A small image autoencoder, trained from scratch.
Model: 48-pixel images, encoder arch efficientnet_v2, encoder norm batchnorm, encoder activation silu, encoder depths [2, 2, 7, 2], encoder widths [16, 32, 64, 128], decoder norm batchnorm, decoder activation relu, decoder widths [64, 128, 192, 256].
Training: soap at rate 0.0035, 5500 steps.
Data: trained on rendered scenes of coloured solids on a plain floor, 97500 training examples, 3.6 epochs.
Rows from block 2 of the decoder of a small image autoencoder, named by matrix and row number. Rows with one number belong to one channel. Each number is 128 + 32 x the weight over its row's rms, rounded and kept within 0 to 255. All counts start at 0. Numbers have three digits each.
After each channel's rows are labels from the 100 images, of 14976, where the channel reaches its highest value: "colour at peak" is the nearest of a few named colours to the mean colour under the peak. Only what is clearly more common there than usual is listed. The data: rendered scenes of coloured solids on a plain floor.
# convs0: first 3x3 conv (decoder.decb.0.0.convs.0.weight, 192x192x3x3, each kernel summed), inputs 0-95
# convs1: second 3x3 conv (decoder.decb.0.0.convs.1.weight, 192x192x3x3, transposed, each kernel summed), outputs 0-95

convs0.13:132104148083128112227119171124122118126095141159086129146203134189118135091125164149107129131148145093106082126142138118165099137099153125114142126144130158122225139072129133149136101157157131132098104155131165110178126129112187116166108068111164137155148139174150147084163123160160148179
convs1.13:094125084080118181056136082088160097118162078203139114140157153133087106148102139214173166140102126133090149152135091106093167172176160128110169113142119158146158175070119107111122153129132140106162136123157130169100134133143138153129115129136129171123129113072114150149136144105129155169
colour at peak: yellow

convs0.179:190136130147089126108149099127115078161074140103162133122059095148149125131130134095128132130107114104155122166107112082104126120131139131148088111213141112113121123118099083213047139145146108191135111137164129137082189116064119125078152135099109118157129096172133134161142130133128088127
convs1.179:137100143218170128151100115121122114134145145112140097107149121101126192099164108064114140104100177133168169150139166183125152095153110102126125150091108170140137106173099157040172151149146124145194118091136089077118068166191126081152116107139131148069147138082126132166101099119137129076
colour at peak: pink

convs0.168:167126078158148134061150150164146096101144131138147170130223180161101096118138158169098081113106169095105121148140125133118120101121182063132080130073107136084116115079082137153068110101128156106089124106116119125204091065096126173126145148113111145167140102150100094146142099127139135175
convs1.168:186085173139117152104081095121152109114070168187104099164088101123156137119132099088147137179135145137186105071075137136111170143119139101148173154128107178121152120068167129145158149147136183126140113089214123131089177136143172085096110136113204103127150138110129116172101168121153139122
colour at peak: pink; white

convs0.138:120146194093145105104080111126157127133169073122157130187091151061137140134107195165095169161119162132101182097141135103132153226177127101103162123154088154150120148134092139102189128140119153175085138168133116177083129182146224129078139184193108118130109128119152103191133137099085117132
convs1.138:139132093160117112136197123097106135108127100134118126109176128182060142199204150099112119138126086155197108131112068120111110086114155079139104117101143106174166114111133161117109077172136090099143149160114130101164108113069073155154143081101127139127167112147131056105123104158161166082
colour at peak: yellow

convs0.12:163134123209247130194104064154085137122137086138129116160146173116101113094119138090105159118103211125107108132162141112083136174177155062117092155123132169147142108164090131143115132105153146154096116111085158120117158187113108131043096142125147101131076105097098083138182113182125117079
convs1.12:084137143105075122251117184128136130130123130166142186182125108151165061130129123107165143133134076134094185141131090124115084155088130195144133091134133142142131154157160108132103138132105110129112120150168101119141136097102135135200152114126086105142170136133138183105134143099159097117
colour at peak: blue; green

convs0.184:099200138162087063112081065134159112155089097177129138135160110094079110145156136115138121103095113123159116063146114134062065149179108197106179131176106123114088109085158130125039150140117132110096132155108163172158122138127159176115041181167110122079157111160131124120140164115070103088
convs1.184:142104148085106105187170155109080136142123125073086172139080177130151157131082122189136125133111138177092149133153087081156154115122167086104051109091149152148167137132123099170134128111152153133154123128128131077125142086140158090152143079069162121239162118108165130082136110144144162147
colour at peak: white; pink

convs0.38:165097145107124158127222176145132059100159127110122156160087128132164111100145080139106044106115092125118087141081124139105183197130171124116074141096147105120161110070163106205108156142160134158140126077105083128202105080094117116197146099119132145150115115090151117119150104107147101094
convs1.38:139111112177072123188085116140143138099141158136116122173146141110128117176097133135116088150132143200136137132141151129159148099087126109159174160151140107074106150116131124141103117076148126113093116128115184143113164159178109132055091166141224096094175128137181112143175123110125135117
colour at peak: white; pink

convs0.167:181109176142138128144086114096143093140138110078107079135186088120103095120117126129120100126083122171140138071150229126125057105134128051151103117170117153152127133089053113083110126183132125165109117153098138118117113099113072129126139169131163140103116159135130157145149126133148078136
convs1.167:090160110118092128147159153172140185119120105148178133136038159135128115132168128088096120101155183097165121121118036106131176114114152178119134108119155125102137118132168149142082093119116117120168192111151119162119149130185146125066123068130073141175161091119166123103105107152148145117
colour at peak: white

convs0.104:135078161132210146122149094104134160124131063119104082166091096064150123157142147146155082132151176142139134109127119143129191183148098121156129151088120105192103084108076140056112146109101083127148139120157116082124108090150104105112122148139138129107076161089144146161094160103099137133
convs1.104:131144085136094119074137080118119120154137175142169102136216138165113078141171079107071162131128097168110075125105157138146113127073140150153204081151129092077117197125183128147104105095084135100099140160077124159160170128063131124132134172139061174117187079135115125161140149075143156137
colour at peak: pink

convs0.181:105141175119086107073128130179167085159128160110139150122048102129127158136076150093154088152075077186168143094120153088179068129105091157165130145180139095118187172136144122148102098125083114179177152120152159171132126149067101171125110124170081130107108096158102105093133079149087118122
convs1.181:175118130149095161199124160079118188121094127113091087078137101083125141146139104128122081099118119093155131166119120148087148108171114118120175137075095149131140019079126105127158155151111140128124089176113040106118096144106171125126121093078144092084145159163148178130084117103124172172
colour at peak: cyan

convs0.0:119083103110218155167129184129135127130178073143118129073163116087132075151127122136135163091104162105140106120137118136095112073151120086110115109108083157176121255118095133151124137111133132138125088153140138146160073123193157092081134126136161164082154139078160152187127154132180155148
convs1.0:128180132192129186098109146114142119143083119117142110164128152169165161143142149158129083149141131060102147138182091161116136136096145205117151102155155111071133174151080092095114135146145124169131165128121207133116142120116076154107176119073140102161125129122124109075145181118102104078
colour at peak: red

convs0.169:187081135156131095064104153173100084159122084124133182076083102097121091147109109133124148104104087131200101135139106136115132173088121158142138084125090150119153145134124146092113122081125187179151093148146179122140128080076105166118122122173173145100123098161144149143145115201085170114
convs1.169:177154122098142081084139082132108110093120147140184118183110154115090161172120078095090182106111165179157122100113117095100167073132124125093079122089122153139108099158133114115142127158090122076181131161128071099086144134148137096198107175184103151102147135103132112130143087174123177110
colour at peak: red

convs0.164:142086155164101161061174115100161083135111149081138164071065114143125165105109150113125140130091144030177120100135143129116063111118081155135082133198110142113082203130087095129053134160096100173124113135120230135111159111116068111124154126118142089130153170192111133190153086162082099134
convs1.164:138141095114114045200107149170082157106158106130065084124119126066099147172111112123141128145109088168094149160077143172130147084114117080181152111071129125138145088153102160130116100109152126127105130159181000120134149109160157141098140096143120143062126180135112174146127108163140144183
colour at peak: green

convs0.64:117165157105144140070164208142153127093138109174121131087145152126102129249092183130170104095146093097119122112153113142143110128130129074141172132130094115108068165076143153096136144161110178135113125109239104163151118108175162112170155094155138165146120116154139070164134141113141110189
convs1.64:119118136188109183080120076137100137063147121138178135138141173103128136040139109141097098153157127105133132137111114163111111137109130162090129147139143173124068112156151115107125125120156181178137145123023210111144154070139023121111131116100129134133135128120129092106142116117106113064
colour at peak: purple

convs0.117:138106140151075130169109058133123136137132064108115160140120135121114117155088116135141131118104157118201088143125074177132132090150085119158119127192156134123057107112086115128099102092106094133196110153124112132155150071111129143111154146092061061118135165171111058085047083118168151128
convs1.117:144148152123157142162076106111144085118134190080118126054092099109095135095123121119113083105138064117094171084098099124134176235088152151127170084113104130113152126137184121174142091177183173120081116128139151137094132150144131114150117091147164148103162159084154209219157109117077130137
colour at peak: brown; yellow

convs0.32:131031092154188148064137218146116146106157135142090149085138200120121111122139182114133122100115190135198097143144119151180148169111136101142147122064077122124104050112188161114135125113110099153130130143140113134097092122116213120165105136106095107079135114117115138151164153109143140168
convs1.32:124170131102125172069115101154148078137113155115161140187175113188148098109108145122104122156145096048094131127125140116074131112119164148126168169131146104104063211134110152129147183123097179082120153113135188129162125097148000127127119208164156141176089045119128112132122148089119104102
colour at peak: purple

convs0.166:131118173144144076178122129155143147118116101098158163157146169065104123171139150191067074139111123157083203089129140105111108176130121130128089127179105157089198176145095118135118100141090153115117162067104165128110167147101220096095212132161141108074116122124136149133122107168146103101
convs1.166:074157164067127120191134182093154079122143120194121092164174095173122152159151118061087153170168144119177006102085062075125099130167150118153147112078178137162079126077152118081136172139149114072162170142135091159115073085163175183102126132097096143139123098150096149118127149146119127095
colour at peak: brown

convs0.177:070149145127079129022131111099149154145074141089138117115123119114134151085094149124154107147156116141113121087095139124132107072157155096118139140173116139130130179128073172149138104137140135091123151106188076140138183084135088080126159102133150161163155131117135117150137143143197170197
convs1.177:155173138106150165104209098160115096160153104156140119187108130130109127141126109129104119115137062176140106141086087099205108145148124172124125077143095154100182099128164137122102113172129134100136115103112133137086134190087235114125107112168058105115108147096075143093144145114124118115
colour at peak: orange

convs0.84:075111162142144120143092126101126097113093131180098153123075107114086149173138148071157176131163055110169170185130094128172144228084088142137232136157107131149158070118154174104139151116118122173134131118123079116073137109170155104091135123181119078083124121128163134125111124120104158160
convs1.84:130152117058179130064141163129104146103121128169198132137182184118164092143138102125095114138102143173140052113103111110162138042161108137092138113162149141129077139143140148184098123123105155108179222174089130129131155125118147107194172134128130118120141084156127158128129124176128087075
colour at peak: blue

convs0.111:153137124151072114000117148123147150099120099088101094152129135125133130139129102149127113127149151095114159098153160143057153123138151112166123107173140155159116110059086111154152135100111113141098118124140107136167156058133098106124161115104136105202127152173171138124129112142185151124
convs1.111:132159124105180142090107101170116092115129136193189132100109115105110173155096123107129123128129078121150095177123131095221099112125107111122077164130105147112179145102168108079105104131117208071172166117084124134099099147169150112051072176156107114117122115101141112114083135133068124131
colour at peak: pink; white

convs0.163:126081148122113157082172129086108183104137130110144113129094136121143120146144160119147172120130128177138125151100168189112132149111147103103081084146104123115135138134125145152098099112149096150125164050149139136052079087156119118075143077129095094090105099108115134130163107138114192153
convs1.163:167107132176144234144130087147116108120124097116120079140120110176098166164097088117086082112114060177118163135109103075132102097161095132109105128119096109141129122084143085076083152127131132165145090120155136134120162157119143073143096126122159184137101120124096129135158137103149166125
colour at peak: white; pink

convs0.149:074132165082150117129044186162107164157154155071079193122133131171096133110090106122067193126145081127112088189080113115169167105081167186109115107104099160143135145093179159135170132119123165086121138099173115078191126188101128097125125142154091138213128169135130130152181137117119155126
convs1.149:184112164086119112130133156144131090154079081176166170143121140149140115111176166153152152129123165124112181139181079129128161113116116096124069111132140098171139115170099113130104142172119140136235122168143132154084084107129103161162168137083136099147155111109120099071115118136143163142
colour at peak: brown; black

convs0.93:099147101197167135115114179112134083124133154108126103140094104197095158105116088109111147128107145075150099154115179141095120101103155151126195100112151106123082233092119147104159141107110138159100077156154188108094095151103084081178094091169114173191117145129110190107112149130046139189
convs1.93:181093173173093075216143119166119129166138156157116128114125136088113146101089111131136086103118056173150132120106157106144111091140104126122097101098148146143113019111148137124107147164122119112144120196113059121133135136152196128136124129128127091085157152141109194122174064188168130133
colour at peak: green

convs0.174:120163095186188083137131137057142117120163120119114151087143197153111122210158157138112133119125140164148108143104177138149141112081110117137168128132085101180158045229103203119074154101156148136134103137129159154111132154104084092089133127139101093115105152142102091084135126109147147121
convs1.174:110098133180105159091142146098143143120095086181112125129203094141134139112108078133090128146139098105134171144163137087087088157215122141070150117138160120165105165097206075103111141119105144162066101154147134141105128140144143181161076129131186098100141110102058126213159118097150130117
colour at peak: white

convs0.147:144136046131103138068071145136151080123160151159118129164063143201131114080125095151149108108138089155136175090121123126134158098113149108150172138077103132161050062139083118102113113195138123149114142100157078120112154116161034117161154149110161123179176146152066098089185125155137097121
convs1.147:144063180163135079132152114142127138149105104067130103126159121178121134133165179062114137106125155115139151128136142137167040124145087105155091158158121112167189097172134110126178089131103146114160094108116133120136071173125163141108135119156072100135127163122086020093103100121133157126
colour at peak: black

convs0.140:113131116129148033156193157113120124102094163154092134168174154154097112177149179178126074105142125084122100158133135137126163149083132092102189134074136187069065123094120137074164110140088163121097105140218172154145119128151157155190162130164081169167158082068136132151133162130131101126
convs1.140:140123160133094231168118125181141072179098095143146143199093100115123110062111132134154158098163140126084162130190120090156114172156159162119118148136145164143114132117170097127131121150175191118139137108090162140070147120078107099122132126105108114121132150102121086089117115090109145073
colour at peak: red; brown

convs0.190:087154162164209086098133141134107182132185087105145106126184134128134144108101151134160161139124135107113136144140186124068148069176109110121134096145118188174120126141139102130118119126146082159124075113111102146112177166114160120126131147131076109192115138121146119112106124096148172141
convs1.190:120127107085104216108109141145183077079094130171127178144120147156097116126134108138098127117123121127099071130039085139159127152125168135151140170087143073125164144103112106176156113135150138099114145178147138156118098016146168132116123121121090165125139126119097165136131137172139132133
colour at peak: pink

convs0.85:114078135129111178043121089145112132119120132169141118118100120135124148157128160093063176116123145175135095112085118095203081164108084115150157167083105136143079171112141128078133136088106132159149115130130150127097084087159196138149106132140092144101097097139061107140159156082089103151
convs1.85:114134177166109113234105196089161113083108106147156144108187127118111101100055151155169148163117153074146145125136169160087173133169119141121093139087140090177000120114143134124148143122122130133137110139125111128165147131110033135124108154151196122097119057126192126101136087127094136141
colour at peak: blue

convs0.128:147086127075107161113121106124157125137177125102122194083070145075126130118076122070188138209127173111172120179083090106165165131083098174159121138174143192106139144133130127055140170123127131207162082141101145142109155134128134103138153102170079121097155096144113056122151111098110139157
convs1.128:122167129081155064122156183082138113144174137128158097127110086133214110135176133097116128099132099134146046152130170110103137096190132111140146079099110062105095125119156194205162102132131052132154135120113112112148127063154179099096174123111187130167142119083094180149188159164147120126
colour at peak: cyan; green

convs0.63:176130139123062155088095080152117153157125178160167146173174117171151144136151136100095172076163088146112101107119111130159117129150134191120144167095089134101121153063125081124106119189133121097123172148154172097161088145167176149141142142115085179195131150194109165164178170114062101171
convs1.63:132180117197111100152138122137142127085146064139111099123168179088086097110050151213138142161116123118083170138152135176102110119183114108112156168099095099210041113124109124095108127155161136158136099130143113135128138105126033143084121103156113189052108093142089107091129122129151108130
colour at peak: blue; black

convs0.39:083109213134198111043104161141134095105123163138143130153156160163122143103063112118080142154123115156148117125088169141184136186106108055130150117144143129071211096178122121128104142110087150127127104125168085167176077149156063106112153179123105140127119094123126057109152078108150146093
convs1.39:135106062123031163171155091109181160134115091108118164077115149126106090125108122156199108110083113191103110101131089074106103082114149208153114086055112140197186173072152112131145130111155106125109111146054162107120176102100109140153153093151174127092103139152111143134145139143104110175
colour at peak: brown

convs0.103:137098115155073206173099101107126184096090111120051131204047092141096113086159130106116151131125111100136137144124130153179141129117144166094142177120138107142074139106130111071112096191078105141128165106095132095085079146123161153158124134144035097156133081194090136099117126087078136108
convs1.103:148137166107169022142108185138154125058122138184191131122103152044122139121055103120151119127098111162081111152120142140131156136134105119120114107098115084190035062134144118163099108128119131116132137151123071126129164100180150124139189128168169135094136132141156175147142088169120097156
colour at peak: cyan; green

convs0.73:193200124101150138046108172083128098095169140123129093166121123130153136140116102160132110146112193116180156134141171098136183124143135111114142138125192160097042109132175119116125128132100143088157141128113036156118124121131065135132075150103118140151160084097095092091144147128123099090
convs1.73:080088178155141042122152104116176129125102082114136102052165113145133121101104167144130136136125111120112138154103117126121075099167114087138112154066118103196090100094100139132148159122143116167133066156088126072076127127104147141111178085110125120058079170155134068112153134146128129115
colour at peak: brown; black

convs0.151:137157140152163090179128114139128075116161141151159128137099196148077154171166109105097096175174152118145090138117174118151141101112206218111123121127091158112217101127108120102124143192164141074128124127122117158161177254124128101144133104145104103187118109094118113065136088109139137094
convs1.151:114075093127152155104138150150124191142090114148190177119146148101138090077082151151130147097162111117112140163134115151100120125213076091131173174149149107123122157131107052167125187100116109195143151145127180119113142057171121162120141175096100129096168139135125139131098116088114134154
colour at peak: black; brown

convs0.121:163123138125188127016153191153170080113170087132152122138142155157110081099102169095148112175137133100144091158154148184180148138136101091131108158108135135139106114089076140143160124158158115060167085144143110110125087131094050111121095160108131158152156124206124121148126123156110182159
convs1.121:187113145123152187126100069125164108145110159135141191142115144122145136105147166166142119086095101108095131093104102120084158085094148162139147131159098150133187126110170080141100188150124121142111155137121155124117150134107118111120185088165169086125107177096140154133064100112127078090
colour at peak: brown

convs0.7:094135133130131109086098140104132161126105131107142089170207107114115094160143158187107121124150164150156152125143188093229159155119088112110131114049092148109117004111156119143175073114094150100153136154122091111139105143123086135140206094093159160168152106125114130120149124097202162136
convs1.7:122130136133141088093120079165117116121165086205164149140113120071111153069121075083135157136104072122141118156091115206084105117149136142112119156219141137145084163128099158134084107124171158161095110137179092178123134070130074164060082174124126119117175183158147078135148127092077135157
colour at peak: brown

convs0.182:203156144146163158193203097172131160143133145140129138169145074121100143141132120153110164099122125176126148067105131135125085083170109112129128107162151149142126105108070113077057159090125069116137152140135107128153068166092126121142091088069147130127139140125147183073144136114111057106
convs1.182:136153173161094140067139149135130102120110075131158092129074127147140148136108131153182081105141060117131141176162150094175145135097116175116131158089130158105173136095137125156106130128105138163152085088139119119130147144146094130140188123176087130110143160146071109117100172141098180204
colour at peak: brown

convs0.131:124136114145144121115135172149087171104102113148143122147131144116171167102115134127103110074138099095069144155075129133199109123127108180151137131133080104131154133134111167134104086133154129172101129159122080085170084106135153166088218148072159124169126102169101143145153154118117108111
convs1.131:098149123086087189113118061097053085079156162176102118113176089143042125171156127131135200160139114079137119132136139104123134180107162145127128113193128128096161178157136112097150092104135142118119166083115126143161180172068117111147128125125140125113105095092119115143091133104109102145
colour at peak: red; brown

convs0.15:141113150187120090053138143076131101122098136153097109100081140154113145162091090118149132114154157173106145098132122173132127218172131127121218126195147103122155060102149125157186102115107146155124093125164122110117120057130144123068108192099114107091141121097150087146141118150159130121
convs1.15:195154142058137167076096136164140153092101111117190114182154187117179109090121125122110164125137114153125099136069145103177138079087135147127052080107094151134059146176172129145123119125155170154164136139063125134115187135153118151120149082144142150115145149094131108132123142132170111125
colour at peak: blue

convs0.96:116106092091065163126066090129140141130099111117106150105091136055121123130161121092155112128078134169147126091104102124183138182136160125146160119180112165115151156137125121112132163165103185151155104160099128132104115202130145111133114153141091182079118084142136130150161102169134150128
convs1.96:132175149146187116218101202101111104132142088167159163131166085154175092133094145148168099150136133160170121138148164071082124075204115073111116162129143105155039151103124163146122160075097153083127145109156118128131054125125116141125126152163191094122135085141140160121124085100106100136
colour at peak: blue

convs0.191:114113126146142158202129146093103094123154164153106095192136183142074109111148115102119150173094215135069149136170097123094130122135204148126128175185105130123147111170133127141057129158104142097146124110120101118120158178121134088143132087132098097136143109070076094084173131087135110089
convs1.191:181073084095196158095114122110118145145034098092135202081146171143150129124179103121102088116144135143175168109112135181191169158113128137104164098122129131122167101123144119151162144135154120174124120117128155105117093123176124111173122172118126104189115150173136081150125144118137165094
colour at peak: white

convs0.37:146157122095126110092050132117088156063144104167136087155100143150113109069118155079137128115133092129133148044128147130147122101168141063112129171108077103113059135064142148117179136153103107128149130115182126127165106106078059179102172162128063138129123158150116130154110110094150121102
convs1.37:085121135196151180169161108125184110148110107102137173155132128147137142197095125212110090126124138138069099150096107118119108122202090182086151082086136071149130159141107139139126175198159130148152122126119150140072099165132107109188082097114150127100086100150133169143151106110121092181
colour at peak: pink; white

convs0.62:104099167135098082148144069165115103127121053144118130135082123097113123184132179115143144139122142150118093125159101149164136156132059147088163113130099145099056076164129126080078105153068115170225138157154150083065138163210124154105131141174113090090113126134168103096096118142128154098
convs1.62:131156164091154130179151175072127096087081122183210184151144122129093160107156104150105208128122135146130091144114113149148123169147101137117087104102163081146135161125155081152099104164158111070092163124117058136139106092080115159173135127129113110087153133098149140143154069128100169138
colour at peak: blue

convs0.161:150098115151109088054099133236113098111206113133100100116119176108135129119117151140108148112097111134116142156171132115109119120088154096169157107100138129146090183099146137121117111175142118104112123154118154154089071090017151197098138138125132142157182165147114116151152169122123104137
convs1.161:141096148078150075143122113078107173172111134092145137146115142122162182120101140115155137136171157065133120094153128152202163146140105165116155161153108116099135107158142093125156123104099116133140158131134178089132214151167090049154179160112170114167105164129152130086107119112108091109
colour at peak: pink

convs0.3:197147110104136118147121142169123148116161105108172161083093147168134151167112142111165110073085179119165092138118124109136219093185141137141118133102158157138150064242097115144125138115144150144113075130131131109175146134116082096173165190129185117103127182182070153186227149138116152090
convs1.3:093150130146122134171114117125111119176129159188125150146113165131095075114122131145201146131131139139124175107196139161175074148149094125134116164106141149118126185144139149148102169199154159041139127094130104148146124101108146139121125119141087167151173118102187147103102061122150078178
colour at peak: black; brown

convs0.78:115165147163181113124134108115095119136116139115103169163126153141122100210139176201141141156122128113134074130149086104114124130121095104184099086157125204183191098067117129141156101110212098137164141099121088087101141155142205110138124081151166108106125175122241085096137103141155140105
convs1.78:140141165058081131144123164125165105161116128143157100172124109145141165046128090105051072138106109160129132141088145117119130131179137090096174156134174086074061121175103129141118151150115140091115115102162129122078135067135162125172144185116126096123174099155101163136121101119126112093
colour at peak: purple; brown

convs0.11:136108154153108178050109158126112129141078118113146144098097144121139112144107108150139192096138120170147133117135126125092144146078133090141186109119134163146255119125124142078138097108142224171178095120124133137136149069090093149135169131164138132111104099125183126105096084147096144054
convs1.11:129118130120130124070198140131132064102112127146164152120049109089099136136155109093093084132129122144133145138120134091113135103175080179116110137183134139135119157126051129159163193113089108100128136146088108172101145148148137134156136149162133102115100150163117126085155138187082156108
colour at peak: orange

convs0.48:149187106127072143129056166129133160147131145140088210127173131133107133087109076116161122139084174130213122148148103135154074108136136181150133134152141167185221165150097132183165091085152155173104105139114140147166139176169195133093140151153147155160098153182113136141154114108092102163
convs1.48:145092089107188167106121073138166111105173089094150097131153126109081145156104124169083107115141135146105130128114121121100176062140171000114141138079089118100140119090106121089125131157152108091136127136169090120117077133148149097117135134139165184078156122084078141149164130134137162094
colour at peak: black

convs0.82:100153131125147115092151108146134108139120137144111129146093100142088140166126126096154097157156109058112139131120119126090118136117157125135176100244142113094077212123091101140078112082094084145078135128203172156104110089122066096126147115141087162170103109113164120140102111124128158150
convs1.82:150094122160095144120138102128130151127193141149079125148120145059106142081183081141099110113123140163126082137093128156163096131122114133129074121118105161144165025121125152128113119141158107148122140143055107114120143164089245135105116076164101127048173209095122187180134090137152079155
colour at peak: green

convs0.124:133108134125102186082212143125150125149108106078161128108149117085133145104175160138106121114153144143108106122125146129146183156123152158127172086025093104119069075071144124074134133128187107175118152142153115133074081107146056132163138137139125131097135127149115127123148098117108103130
convs1.124:107148123137087043135075092134119119046200141194133149092189177097131115142117118152135132132093090133120130130192141080130098130113141049151115159218157154127084149155136151136101147111047138076127123101131150125134139085159142114036108096077129129133138112156119104132110133128123132096
colour at peak: white; pink

convs0.100:103135143117141142155128080132133087153136088132124147120071143122127113101099082123113133133112170145126116130135174103117092136085204038068107107143126157142203107189070181121154112078145129141106124107082141157180114138054129107100159174130128127172125146077173073138114112149176177129
convs1.100:137190143142101156148117090116104158135122140095150140097172093122146115140171155085122065148172053108157100113162076118152136144129105200134132080215132080159156196133217109112087113127104130205145141131182142159109087148152114192166125086092126159113151127148161120130153193094080151144
colour at peak: yellow

convs0.34:196162098167148151125109101187126132101163093151137118167109131090097150089118124171131140126145098116117115141160094174109137085170110140093084091114130174153113158128111102177098168105131139153151116078174108083118073080156111158064113088125116137155094119110153128133145115123131132155
convs1.34:141181147062161161064100112157162147121103114141125142139139148169159131101173091133083117175120085113160124132059134154125218122108161093108130114185145085095099161164133105135090129125191145066121161141186058124166140140134108160141122147136092095114147163121112169239110135126121140122
colour at peak: brown

convs0.5:069095125145211123160112162103139104084103149181127155086173144117128097169110146119127101113166092080100120145154110119148116158086137082136147125101125133117062140088106142108181127120101138170144089115160150182128081171148183109151128157163144173131165107028132184194155143173159085184
convs1.5:127111142118097174066117148144115155130095133145165117203151153156169121121145169117114122160152174070111092147152126132129138077141129201134165132175153140113087165119111095115108157128098186155139166152078113135117178112098022144128162137049135079138126122170125054036147130120135120073
colour at peak: purple